Weights of a small audio captioner.
Model: 15.5M parameters, log mel input, encoder arch vit, encoder norm layernorm, encoder activation gelu, encoder num experts 8, encoder patch size [16, 8], encoder layers 8, encoder width 160, decoder width 384, decoder layers 6, decoder norm layernorm, decoder activation gelu.
Data: trained on synthetic speech, music and everyday sounds put through simulated rooms and audio effects, 39062 training examples.
Rows from block 5 of the audio encoder of a small audio captioner, named by matrix and row number. Rows with one number within an expert belong to one neuron, the router's apart. Each number is 500 + 50 x the weight over its row's rms, rounded and kept within 0 to 999. All counts start at 0. Numbers have three digits each.
After each expert's rows are labels from the 100 clips, of 14848, where the router gives the expert most weight on average: "responds to" is what is common among them. Only what is clearly more common there than usual is listed. The data: synthetic speech, music and everyday sounds put through simulated rooms and audio effects. In brackets: how many of the 100.
# router: slot weights (encoder.blocks.5.mlp.router.weight, 8x160), inputs 0-79
# up: expert up (encoder.blocks.5.mlp.up, 8x80x160), inputs 0-79
# down: expert down (encoder.blocks.5.mlp.down, 8x160x80, transposed), outputs 0-79

# expert 3
router.3:495435571545531590502450447595505409474544525519548550459460577498472473548521464471534468402416575495498529626505530504610564469482417462494465494504542549499474566507467524568554454477484453581550415527459514515553462465520460413483434535
up.0:619599489477549518513597538553564466507513462423471495467407528489434411537467527491535496561480485513453482464517491496574510518434530550530508494596450468490509520459490443435409558491504507444488501548496552587459468448570474447469463524
down.0:454510526523470466474464440515503481536591434535377489550570469486552500498551547568519510562501503505473633485521480585548566419588404488498492497446526513504610479593505457456539471422532485492358470409554491451529441483463492466482509470
up.1:492609499465440470461491535498435521431529555529445476514542488503472543568508594525416436551530539525553459520565384568479461468515506640486506488461544414450477547475500490410539639420475530543441517469551485510445572440435470530527553520
down.1:549512512465498516531601476464418552524567513593462513533436509567426413574570493535417612551453427488502579510478470417488463438459382435530528481518496485513556493484441439465516500520458437542402494574416499534575508496505538545490535559
up.2:552478573575564476510455542450409516477455561487438567523483507512569515478556537557466543455441468501505530419525545559523497471500501427489553471471532540524543404521451492489511512599435495494437523552544434474537577506451426441485624449
down.2:470491432430444473451462417451534470545513454470492539540565486498484531455456505497460451545419477553501542471533487569399554537485502529490474513627531533435484502447516515487554466453516525408585482389535582521553368551571498513526526460
up.3:507529494531432510388535491392509573543491406514542475414560454460558485441475427552498513479517463382563552361506611489475486557498442497539542498479500512491422473538548415554392456541488536500479517496535556552513488514434573468459471465
down.3:560521523556432528494580409492510394430451504578514435434555453528533533506436453452606444461530532538508455445523419529519529516524519512547565448537495559531565429515448485560512531520396566526553524572508514556487574487410486446519472456
up.4:527481546554539495516471545521425515489523485546434530534490444555532463531541470491586522605483550592461526541531565510514529459543450560413482464532548507463692472482471579425578513547501503450499523541545507431549475449377525569434528481
down.4:487464604480420469476549467496576441596478541440540514555464520434488485507470534467442498525414397415527532565438575559543510489474506512539421503576508570501547409508523557489484458441434410484540500579536566419569442529515479454443466538
up.5:579576430516484589456448443484587497430490572473537487565463571501419488564455499467475470465550509491448452484586456466508555461504484511441541482533423500529565457516469530507466519475460489509533455424411437429410499471427495523531556494
down.5:420560510507473479581612523514465484515601454594414427443533445502439463505557543437533576502391517538440451448516489458618593479436472530524511520491616469482548482477494517511528514478558566401558516507557481522481518534573463496473434512
up.6:509617524434562549440627499468632528528490496477584509435442434627492492478472463505482519539494505554560459617441397521542512606446575514550441513523517408400465536491432518475427469473497533427570551511519455627520497452572515518491449517
down.6:549480554509514505438494464447518564538577420541453477568507474380609473493609539556545532584486473448511561455538649569568565487613446426528577485423552547544568459584455466458483473451541455547526507566509505463513426410525522518533590414
up.7:468430459487502484479533532465404401485482476516513530488464499497449539570491640512512465563561518541493510557507482586421432463542433605463475564553616513504582567539482508505536430469483483462465574409530515453558483516521584552456541496
down.7:635524494471482578432490512521513553586531576475472447452496510440536380523534460503401425456513511404464537462441532367595522524512505428532506466471495547548462543521542445532444463496478427542458522585500490573525493545499533496473497521
up.8:517486504491491405524525527495456516565511453469562559481495442482474541489472482544480492424466533440528461450413375514437433526501524418537496540511521498498486477511493491438426468452453452491459486553616538534439452499569477464489522426
down.8:486430480632542529489434544330495571429431467556528419600512536529601570462503552440589485526522416445427476481561537548495483493524444471518469504378494554507468428535488464484455487452511466543490559497475531535587493582457425503500512455
responds to: telephone band (75); long reverberation (71); distance: far (67); distortion (52)

# expert 1
router.1:456364595602428524508490492472474478501463551532515456519505545433542513531479518455498480520490467454459507511511450522542452514481493432535501436496474563458536530577570509497516468569464557516513434456434465493494552503505458413512502554
up.0:461522522544435451494480507449515495463478524463460488469579458507554523426563536494508595561477499495530427459555513463474587518572508524559575517555477497515454496527516506456468516498562471446522405513572568459431517424478533505509506425
down.0:529393552542522621522545490508474521458584483577529505531474546584495440505468518512506489468456492437542576459548568437542454483502482471469468421464473509531572498464471527541418488514461517432521516526581458521473520590428454489513445524
up.1:566551517499426404490504552475550527554478471453455443529536416435441465428513588483506542612425565544476414384537560512565560558479477543467525531537400522443551499475517468488495578507488454461541466507576539553532475495471504433532507469
down.1:423424484535497496554561544498448535440514413422571509475578504468539511525427561498493460440537435506520557532579514432400527472491523512577534414468529432518522516576469543462443528502516562539571557511496585513523506504495503549501449530
up.2:501576466513494487449495433504413500485493458446569448463560488518432532531461529446507490495497507548545463576384462563517525495592489466480493567517549484450519498513503485593398446591497450567469458456469420501455492465519516514572536419
down.2:521469519475514465573472443627508586414508549472473463511596560530481478506463520470466438453468481445533492473500519465474460504437506586482485436545436431516528569478538566480591419479467465489490481560531514527481636594598565452472496572
up.3:455505585465504505492545447529491456526563517530566487476586493433512552523545417632508400387445476468513572473418493526526506472493540482563519490565497514570440511561512451519552483487492439362496510487557527488430522602455516473468562487
down.3:581471452466497544473517501572422574549437347518598536474442443472412514514469525443478480530594502502561444499474506503495569606546433549461476497553537432545486454417465422547517544452549505509473508587500484503508471540514422538573537507
up.4:602498465465469561513469440528516450552514551608554529509379501572455509501631532424486533525520530538546547475430558373542449447480603510465532432470447473506447567484478541535551523472452443470437447516475587502612476524575523560524517455
down.4:478551430493473425454435517489441463362521525556526408484507493532543511562566508543542505432470514584418573451527545570475498454587454500482545533418484543535525495487504521447462605518539478537466492499427558513544500468462590474435563485
up.5:508516425496442630473444564505593521392503499434519463491485466459440489461446445539482566545583526475464507514559484492503451533528381675463524463497502561510503461492552453419496471484512555557545492443486438509475440553556541504446465537
down.5:492491546513459502579450470549499505492436604400588569471525545469544493516571485396474477497416437478504481528554435548551509492510619446539494479526500500434444520517381494498544545497483592440469510434495507578474523493539516535581495427
up.6:512474505548534394515538511549492551547443522444428570571481504498520507512537429552535493533549432467537427479602463533428555489523448457561504583392517563522559458525519463509544442513537520472467451547418454530467425575472464527567519534
down.6:374448494510565545481513567520443489420493445525433509574489511492506609499521554547569451489457564471457589476503591467580520443572530565517453510417532580441497410444464555569451536476446497383466561527501601560500449441482495457387525481
up.7:583496489523479571459444457474491440441553476475525504423502512467542418470504541416544420527429483565599555463518592495481505493535495468448537446536520437465561483503437560467546551546487493463529445501511550537560472452486477557486430431
down.7:490592434526472469509494570491534495440505379425492533521528428440588466463558497517483523496527507613472492473466497502459526509453431517537537443480541496586491537478477478432454497497523478451500541506494570408529393533542457548441524511
up.8:557576412454475426472525502427464524530420549649458488500511521513386511549472521567552531448498477526532463501372456531456508457524485450482583519565535457546422470452460472514499565325399588539435484551606475552451517501479549474575482518
down.8:562543455516492564524447476507630470478420567451543413490497446525477480532503517565455497463532454455579483528500504363521491542480573486502453503534413446536508592515518523500481470527511511554495521502487503438478569527476543567447392456
responds to: band (99)

# expert 0
router.0:468539455487504552561493453483498554513472436463517554488529458459409572479421504532513513554441429498493446556515507526406394469490489532507449566554512526471469497477468553499479628467563489448400465529524451540532488596554484447489425405
up.0:445545472515418542420520491468473574523496611386502400537577529476565522542475559454514416478531460485521569440495524529513542508520630495470462518399558471494481470455499461583455472511532527537539562490473474642439498417485426456438496476
down.0:535425552554553501469481522505497518532533509546616539467404563518429452428491599438578456506416448501513440503533466516569515514491485415499446466511573470518512449565465441560484593551463381543560479531487549581605520539444467479541565513
up.1:526512495495514499479457562467636464546461558451466496476517521516512478446520489475460508488483541569519497391456507490467540672565464543415564418451489444484578425421504511554362558537479500494604484508457535458412529499440403473550551527
down.1:462428474427542505374506424537489515387642489477494548540560534473506554466564501482571536488485537503477510598558499511428515490557528464470553474495561464501538522532492485460562501549456491518501481503446591529594485421559483518425553421
up.2:521419555546491495432561458454466456600463423488495526493526518542455452456397555546498521608439574495606532470547391511518448635419500478518541408501463478592587498488540548490422472512508388489554481527506495533458514455446488463557591517
down.2:441422397527453563370544551448495453473557554565526522464454446485449580542510499512467501456378513550553487485517480469433514462525466504501554521518509492487464409470480494468525489490505400514562467507551541475479439544467572457451601435
up.3:502503527536540525539546492490634475430577482456456487430512440539498454472496453501446502460495448544420481460502550423447484596523445555503533435508492502528450446500445461456431505536575593501522550548406450459573523525455455529436496498
down.3:554475550469443493421457463536515521456516461480599530532516581445543417511551500440558584493416437435543461479520457544437584518517500529584519514520499476478511517468386570508583521495473551578521503465460580490573496484564475602515475518
up.4:456559570465421532464502479488528413561568488502493463458369440456539507403554483485453447478481542495490478431509556471498530592470488525617588511509473587473503491484508492448405498393474513509588591525458499632506520547594526530522436560
down.4:552532499461439444490493538570518625513485540565457502495572495415544494478561490521606533483500491491568587406520508493508545439444445488551476487403473562541508453457474519594603477525431482543485520475514559519536463475453443523621638477
up.5:498567526455468458599513562487437536517581411476501574602573425448469485524459531492592588428536498448545504631466513512564477498428514421426503498446447544497530483570431511567480427458528467511489443488530476511518459601606453485443547510
down.5:548483510410538396557562518493402452527462586477473479541557404563508454441617579453504479503603456576494504493471537435545409480422560523430472542498541499532533543545407462487526484513526520466372530543415472511479573522455541514390524504
up.6:501529508440582404508479462487492462382448542521500426509486506558450453499585472473479579427537513531435461506490583424502476462475458414538404526475475518508462483431487431614497460587453588522566519509517534473520496525476472440479572520
down.6:486506457495535441524519478509547571545362559462467460557601452524600449491544471514517522513567479544453519501422488433466489533405491509469539558454521474543514527529476609560499581503461505469429449507464427423450473511525478508369578454
up.7:491559456479447431538454426517520493522555464486406484587529429456464471542528467532460471526428469456501520506449526487514559570408425503503498473499458593449468550537538520466456516470618479512521487549474471567434513518580546529568530535
down.7:530580564506510496537457559475485470525406559520424531502516459516499509442617570425457486518554565499501505577441480392562488490535505508534477483409441479476490525462517565561560502467515539470407468395459520476501564508545425559503591545
up.8:505453532473456511556564582471448379588479446433457478431493408426563539466488633507495421517440470537447491478471563522484573501550575526555565515505590566509448495490441507467418475443520479485480525502555405539589489559567477427459412531
down.8:583483504476413529518588487541495567524518562507578519494465472385410398559605544479626580413481473385579483472485455518552537526491463497564452470430543577465533478480483474562589538441515538548453537579453513526537567594501447525565473510
responds to: everyday sound (55)

# expert 5
router.5:542490474568436491510528481480551493441407526485461551465509458585511479425586517551488543479505488473532439499569432444528370533574558447434527494565539478476452497558370575486432503495596492486456533518472494523566508559500565553511500526
up.0:478478508565499461528399555472518474562527542492521507462492438455482531530532426424535580459487491496369485489483490495472413520512481495502467520455565507522498571412510499523504521578427421388477528465537437511471563456488541477464528395
down.0:523531613549506496533393469433466571521497457446478472463412503487426514517441528473555522538457546496520479522509546578488521520426612515583461500530623453478538530472474531479530556436504433525547524513591520533437460395540426485533396503
up.1:491507525521460506573458507522634451373568526473528526484487497530549550486538449599500583427512552522483460494452467435490552412507365461560516509559435514473528572565484475521458540478501538467534516446365566434467444576621514537530512538
down.1:467511509494479446528516492469542577537473487479451560566485573480445508504477459479502548472506528551435438463496583549538477463470461479523506548581509423508459518558521519502628537523487597464408572474445516478386467449542496468493522473
up.2:525549463530518494527522508498507477429447548474611441591515425477535520440553536497451529465529446551532563527438541437544562476511542565503429539443573503467416535430492466584483522538470514547436550470282435491582488443540448527492545455
down.2:482501531451557451458539450520431422510538426568484414457523402472465550483424449571527510572518549450453435548482511501472453549458524500565500603533479470564497491541476547410528501424609471384487503531539482499629473546590385477463495375
up.3:453530468530464502474446545532509583498535528498476488478576564507526500522412434592475433508500445459462507479456533504433494446476452508442461533510555495446450473486531450555583620532521510473531566463492402522498533501481567510543516478
down.3:497497586520504426509417500505560588570482452430511497550387559473439532605457541492559467579406467409450548543501509518466555485531500503489453518514551586457540500462536442583527522445528469535542478587564437531438533432497494502561418521
up.4:493518460467520624587473520536560628543464513404430476489456504578516501529491520553554515503468435437448581509456478573542450479516488433422422486506507526522500473407514515524499512501496495422500495511546490426400570556502571522426547488
down.4:542526527502492583477330565466594571541478521493542510522337575465457452544441571516599468486469523459488529502538499456545551520541536487467433471527515578426555499479489537528526534411512428564492528466581488554394480410478522471449502549
up.5:467500475502557512516565483540520463559478588434574412503626492487507557558525526481515481459541507516518526536415512395517467560483556522483421575410505509528444552485479433518447508541474512515486526517468384481496413560567416506448522515
down.5:458510593489626473468561430495411453518569487573490455456484454475490503537397465575553518576504497453477472578473484466431497470467511550486527548604413463537509486519464530471551497430489403419469552473567535480576519516462474522542565453
up.6:574552476502550486446506422398494517429486448523542539553452512596477485459468554509518432504481445523576490545527515461469584396472499549527496426530449475537506540479497547483444500564435460579488480512427538454522480526474462523553530521
down.6:463441465442441488416475502528490425492521541485485492578538460496537464471611418590516483465553561441488482485523374502561514507463455428568497567496504527599548560543536528571528542478636623397468522411475467426574457550533521388533499481
up.7:541472448520564490465474466508467492604461425649516563495420530584495458547454521499487465496490493514531437531468456525465422534597549519469522446491489553512548486475501499526477512507531455550429507498452526666551457563546525521591536590
down.7:505456568434473424560414498579563517456526575494451535608431506500494430495572485500515520481528535445496552513497429512512465486480501418582490533520509597545575497550505524519529473431450587441560493484470435416444536478454549437532524522
up.8:437558516500435501511556478503455554476622498439444439512473431394466517508460493520476567537516475453440457535524526599472373502366493429600515475511541484415516569496502476448493525506510613478448468476611462516475527529561422516524442474
down.8:611588482480491461454538481332519568467590433497504472531409506423576527515476528410486503514429525472515490424395549521558564534496520535400534431470532473479455463434535458544497471524478486560489460511527560523480522532497414479574534430
responds to: bit reduction (63); everyday sound (58)

# expert 4
router.4:535560473398559476479410548469573548420463419474473485475519556537445483462531515502482508476557482522482491498459499453448534451505412501456568554484441402527465495468588479515475520492519489477492411508453508487442478471559594494504538497
up.0:663490487675434516509473471529530582535495542548438474518596482543497482483500516434438554466461555524611430475515499504493566528457518473500495420467436480531423544455509458480480534491475566504529464471437477476563563391579396483522535459
down.0:490464588484536534471480532497422556621523556555474496423506511450531530576469422517428428448434432470414482575494531464459456543521451514487599603462592458586508445567570527441508533562474571405470488471511474504565477485476555551459515501
up.1:491526481515470492512427529545465554592628514448506429468490494418511562480421483497560533482531483518495508400581451484493568527476482530484516411504453486406545435385583437438424557533541539538541624557493529587488462448478454533576443486
down.1:555446500486536484459492493481457487466538585461458449436491604563477554466464553511604510420499449569481453553461516442492494477488512543499491462601465459517457439523446554388495526631488436575579530486574538525564493511520508433432432519
up.2:460429526455534514547496456546508543540628544565491510475500522546477541515464442573579454536474451447487488497431500421493552438490474499456497428536441501423542502602495568533515535435521502500452489518573515455510467588561681477436442484
down.2:451528433504446503420481526402439512476500585513553425479545554486496550519535490450463520562466523491576535472492622476562511560518454543468571521415588563570459456490470524461414542528466428449487547463489463488430624470474516540545507525
up.3:380539582478487453501446590531495408514478486523538583481470541494521501365546487525472531470481582519615445436513460571492458541576494549471503546495467490487472467581504654464504496428453530480539504436433529550512498551511570474524489608
down.3:531426536433480470546570393550576481453503464423532515507465516533563541491535521449461559415554507495507439498468444491460468564509387587531549582560518592479467503463431535507463419529484516509482533471534655457534585552465480454520495463
up.4:428490488483522497505525445513566539434442582545542447536505483457478448478473485456465383463538550455447498577587546439535453412451459475484537537450503449588489495533579416595493510487504486519494557541522551517514660538561593469502460455
down.4:564474520574442479517406533483469470499551485468513572606467546443491503423508475547451514469504509402461456513525447623453512556497420543476482428546517597559543561507493495441507510537442403537477504523517526441528505447587573472485530540
up.5:571465509584405546469472414477503567528512478444474454521637519570597538434451561479515459464418483485581421439432493452516610513446546450494538363418408514451478530481501546520466554419582490591474461540451495469429484469518500453518592477
down.5:469568567491498561450498489580501435611552544599473469442490541447504483539520452534430484523376573433458509516511531523582439476517516520502505592445518545551423479582505496471485570569481520429442537497518443517479550502544469468395483498
up.6:460547483559536560485523501475480490612451508517558637436503533517421461531477486512597440500543572452444495490417375520475505497438539458485479581513444492451465484527534475533513522367466503395556531508518490493420494474399546471419447514
down.6:536460530587560394473455380532508492489512456443436527480533469448505446435452550501543573588489447485435481560494539535454474450479468514463531505507480508487585483473393492415426521563579512534560623511528536352415499582459498426473508551
up.7:610453495483497459470550478496474518517535436591416475547540559465518401511548557532494479495500559511529504540491561426523492461442479425522471608449570481584547456521484498581429478508580457554503495530470483490602584440564463452507538538
down.7:531553500438457445464455496562521531539444368428513571414442573558431508508515476491488552530494473439507462438566487497488540486440552428505503482562519555534522561527550544487567600546600577492508534563493534380439456433510508457460494428
up.8:498480472619560544442520494509444560524461472438543496454520556450530453534460521504554467511477406506549516523654627506476543541477579492502547452525508503466503518472453559516530499530562536537564595492475477502421406487418380502555481469
down.8:555466457448420514524510471557530513399438507487501407519566567392481572547518544474557517464494530516388575517513569556450465428501531501448548488519501434531511597498468506526607499565563564514517470418527483500508448499512496477476541470
responds to: everyday sound (100)

# expert 2
router.2:503583551540459517570516580443411467505558409526537599481399404511448521508464522549525447568458589506598454455492544483504437505474593450510506442604551473432521466539437566537485508444436396524551545483511501535575483559508516527553478596
up.0:419518536500490500500378518508479427416460536406469540498496596485550534442466547412480531564576540454478447601593472453454549468496546448447577473542487506541526435498488477493401479593417461548557557497516534499487468432489506470541564462
down.0:556429468453372463552494449450511572482525520601521448533438457513544430486578467505503461499451456440455541483540482472452493425540447451501411541538462550456525509491465458478523473508607490461481511472498436494503477510474569472432567506
up.1:514508491520550457573494533443490528535461483451523566524468457573442458478427545452531493520523442462503478454564505452533429429459500433508519494465509492548474451448447523504520473647499475504472447488579530520424503483459632505506666509
down.1:557457552633511436474529581462578587493518589518536451538473473502445423484505509467444511505510514474479560540521424486356450488493525519433475537527510491455575558493514464538541518527546447500467493436420451522442552549437541500574527450
up.2:567370463536512519526553501501444579550523525557484383510540568508438430539419453501515446480534455501470462531458477487495478581418402519502387518490485538531519503516451425490499587490529470559504391479457395499475435617434477493515557524
down.2:533552467540498488443513540493483574465478507432502475620493455449448483470451496468483477503524460459395569611443454440514534540540522557451558543493505538478492540565573418481565487521430486498491544419433442504470490425390557520498495403
up.3:511565520556443584477503526535446530537507522551488551537552511558460431536489466400486492500408587505517563524520454482666574428491487521482463534449375544495513538513487440438503432526528462591450417506507565484425551397542431548458539510
down.3:500431470556527455559469440445439538437452522453518472471568590499512370533480510440489468492488511412460519482492520566490462348486461491501490462544538530541554554416620521478431538451441512481482563437564551547491541459490543489473514403
up.4:388467483443497474522475501556602487583407502490419522473552511463540599531531494445580521504421564444455487424455440571456549491575452529560558521518451508505471486470576532527506552446598509471438409483515538492487494408531557415490478433
down.4:507536539434514484488485535470594544412517464497504483450462598462429548455488537527548482467564386545491431518582573527547642555448404520512406542453445451481487524465551504548555489444562502561610443433384460479474489411508551522523536528
up.5:474606325465516519565507433527551428541440446404513475485425486453510486509508498531542454534523492476456523577506464573525472563550488549401493422479464523508542556487477521476540535530501513498439592449553517514542516463487597441509627471
down.5:559508574616575498515548453520381456552502486499462583567478439509446482494528525497459566431401532538475440456491379533492507558480465508442665542465569463494517498549525536477556474580462545430552503460462533427429558480426447541443484496
up.6:600515438552498586527578523499412469528446464501486530541472447646439477634562529478462468489497460458509519552446557547538490455449544536501576490479537586558521637499467538481533484556461436506508490472525468512493595442538492523496516439
down.6:551483537576654557489502458516461510474508547432509569570533480542482416476459537410463484477486468454424537468431349528474486447461435567542556497478518526493589522566523518487544477443448467529495462465566514559534459497412463500595548403
up.7:431370537463445480433441428563471471501490491489480538482496467503522554490433448609602545554381527491531502501488514560505594462484391483603457537513508541501539492517449468487573494425623475427511517569559515553496522446454469499509401498
down.7:425485476411513479533481473554497414433480476512521540478602597566569537407534533478602502594561434530476423470594512479548532506418473516475503497538443437493481497447496585459540560495580518455635499487506490433512380496523583494527484513
up.8:605523545462481588465494526489507398593401495540503536495455472606422502510535480366551480487465580508543542515534496503515493547541539564535460530459511541468526565422441439495567564467492464423505485531525438487528606445517481517499477501
down.8:360444535530612549505444486462500510390475543490527502481572573527482486523434556464529511536500439442478506459498464460398543433430437566521494471440466601523565508591522591488523506524557404500533483406499504500511582493466519445588518474
responds to: drums (70); short reverberation (68); number of effects: 0 (58); reverberation time: 0.3 to 0.6 s (47)

# expert 6
router.6:541506470464500544474462485474593571467510454510444466581499535535409543584518551524526480494481463393487485643497515548506484436582447518488470464550477531512530603439445504500523554477537570553418497518557475435495442436550586532526507456
up.0:427559488468460488504553624460480492613509623455534533439482427503629561464541514405471497509485490511541530526531502533586542539563650488548529437485588398492398476544453507482443559560432584501477520433468425529531514481502497561452458493
down.0:529544457534455546517436558448471551475521415513543445500477452438403482461492538477450532561558421534525427606622464471435439531465457523580441558486528451411598439479547525431437462478462403460563530532488439523549495479543454536547447475
up.1:423523507447528509426564495528435394437470530444534557429515510534544674506482556562580416466511509491554438426445482490474596452461510460463539432483440498596534584589465602541396471422407547496535439434506477490573521510436563480562482506
down.1:522489523545512602584502491489529527528456506420526516522489451472522479539420490469461506500475527436407559575509460553569457582579577525582461529518517470502558506486517545456543522428524566515403522518484433565475439423610529552413415463
up.2:550494477585568477421501526524385549513468471525527549463617503488486452524527544397482622567474530557523400448533584443450447403541559491443386511479509419454479514502454522506357509619405434467563527529514563476533468494445421511482560424
down.2:553525375431498500506444534494532460393534606430536502508388476466515507503600521497445496527593584507572474445531392544570554524576534507514559514502455471422359539550485542562491537485431505568466439427432461486431466464524434435530510544
up.3:459467574462499475480535459538373397538514546531495576461569463571533539535562607409498504514422563499543438447509362508574452468463526391561514442414514530508466506549446532587452519458446518529504433527495507541485519480531543516585499501
down.3:501522409516442553468373532524504511569459449465565499531516568417505491550406585479517485563511515529483536501558536582487509462536552514508489546453472483428585440355601476522497474383438473510501512570540561553529436480473478524561544499
up.4:497460561440456485550433454473595526649438505530552542450536529503482548511512512434530448482358469456518548516555513440502580458569538404562513518524471529509537426432483493648597572427448466502484445535405552560514519427561460503568472530
down.4:478542563539450480380469567500496505568560460482521501565520523466486496484496515422491432550443401463542574475527519467479444482535548590503460424465470431452522527465447462385489495438500492461482537567548556489577464532510452461561541532
up.5:423560513424568460460494506466521564602524493512494577485450471497482493461448490471411532597523507428518482508432525459499578519524510629482502541469478528451514463483497496456525436496569426361470487508465453513495429543642603480445361463
down.5:502405489484536569494531576480449474484567567481472452528541554483574486502560504491443443382526411497514503471569428412509508436426522436379486518514560602477443556509498490569568460520443452475479519507460528443510523516435567519499581578
up.6:438422487502461477524596459501533487483450495403416546540508506414538498501520565598515425552526482493444466484518472476504412596466476505477512556432577469608430537513605541481452450511458483439511602461498470531545520608448495444426580480
down.6:514534578562484535431437459462530464455510473552522476451546495499547490476471432466512587550579520497564500369523447531504511521521466516490552485559520556540454410546511534484539417510470459491450509529469542509455510430422481618444489491
up.7:446528443573476498595565550504513413416463597484475453491502456505554509477423459461522504400561459548507541537537471412615556533429442455535475488422416504544456498501499523460422482502584515518499556470464495503587591528531512531484525552
down.7:556521418566497568496575497504521570511556532484538499417515565449453525473514508483599480494535567542529559600496537499501557503446476471550383489528533497433469509454386523631515534507486503487586515424542441448489500518460489530494510487
up.8:441421418429520484493527452514474536440382484487537428416586483475468504510513525441660547415470540512464543455478532553453451425501476439556385584457540526538508485454549414566566516420524450411532510628558502440414539488443454411528465489
down.8:532526473451475609471438484538566479468527462501577593485498507527429470435508526468467457553503593516606479404538456504434480543518475498492525436554521481491484533468496482522536546475471508470527515513542624458463453452542467449512529469
responds to: tremolo (66); drums (52); dry (42); distortion (41)

# expert 7
router.7:487400505480401523511539487502428519456486422430444572525506536518606530503539503438527482544478456473466450500512501492490428495488582491481503523484567438546537467517512488443525518495533455483498530578527574446605558432526513544506505496
up.0:605439523540429463530544591564477483646465510514459516485607535431567479539495503453420558410525508512509511473553481549492525563459593558467501475483473473413534538506492399515462553563533484504419584462531477483469442486492452467481564427
down.0:541494553482504502463526525437629531545494518492403503472454550413529422551472544545474500482397469447569484520486458400444504479573453520567473535568487512396564544544560491509467497562458605585484479422590482565436461486565517396487446483
up.1:490477554489588525500544535550483549513496548473527499440420518516508441505519438583501504474477524500480533442606507455476478468462402512467445554445536504499507497499471519531460426517625505520497512408492466444557542510431531575550404505
down.1:549473527490480458430516395547435439502468495491500552490466521457545420517499498452555405467476547508451423518455508490533487499548639584445458455573413517422597459441504550443569467403483394525458425529535521453562442517512466441550512453
up.2:484582485512619499467468485442593484470478539453435428487450407630465536535541483469509521496479532514445473462484514454510570454474404470459540455455442537520548446369519490517518497592491484571568434513402511479467402480505489532501507499
down.2:486465476390532466423562605488531556454492488545454478474544540578520486536516491592494466524525556631434484491460499509552501533437515449444502456583481323510570454572622510503494516434486489547559456523423539496417533551473581510422532524
up.3:412517607514599440534530453576480492473519468440574526464432471418523500552515517509486536524472438495500450588564523451503490463415440500476510554469518493555507556516461468476491440548573549615554464580569536504505459498534468498547431525
down.3:500498558427473487476473518464400489431455511553603549531451500530531484511420513438541505506565478583515409546485496517427541560535617570574414523546577424388553464448495494438488488518563427519466465515459481616558331560499476455485581548
up.4:501466489496434531588391669508528547507509503458431526525434545523448544526600585462521518491473552456469484504471425561524500520559579527395620382472537524428583518523517471561609523461464454542535544508572556480516462436623471431457538557
down.4:449461492569460512456596542480477569581555425564420449501544543566502445476519467600528478417574508527491498446476505439538421521452474466476509464535406495499540575514538458540466554474491478532592428516534468489438555538458505445476526571
up.5:560503616513508458518478539564517517474615554481582530575564483483527552426504472573485404551489489519533484554513488584513494494495487495501449486415532471501431461521545556517526475547424522467556388400532531469477579472429504447473451467
down.5:501555537580472524475571530466482514585424502361555611579548483415418503546498556440571454448526477463439446480434488511515524587586594515496535500494539480497503520486569421478522500540439570466402355461511478565403519488475398467518461440
up.6:489461516601459466558485471511442486492532500400537488526462465529499396483498522420587469538589531512608561527597412445484407575553487501535492541429528516457512453492488435459519383523467552485488575466564547568428495510553513509620552533
down.6:556560566482479528539483537585437529456497505420436512495449535459442495503519491481565528494532437513449420599454567527588560491473522413573507543544444502517403550537546577492482502500496532526415491491588481484512503424600512461452454470
up.7:500550482399424495497468594575516498533471453529576509427540450516421480452526608475524531407471564560608521511500494549523423498563527492470515544534480398334599548418525474518509512523521511457519476502514517447448453486536470498480492482
down.7:537505404503573506458470531532536583565523493509436449495492578527486430464426441562401429498554400503538496590533576514534422551545452489465483572549556400515487545511465450393553470542528496585529463531554490495490502434463512501510473514
up.8:546485529610468460429464415462484520500475468459575439514518530508550425522439455493532493554547447524596519460567515441449543521560476512475514562489529513534541492526460425518529447482507500483507526537507356450441564504535477509618456497
down.8:495551555466430486506464491588507474433515419492459544491408476460465550460563458475445482526484420524420409607422546578525512531482447604615482564638550562479529478496502567537547519437490492486462593455511510561502409473549479510538486455
responds to: everyday sound (96); reversed (64)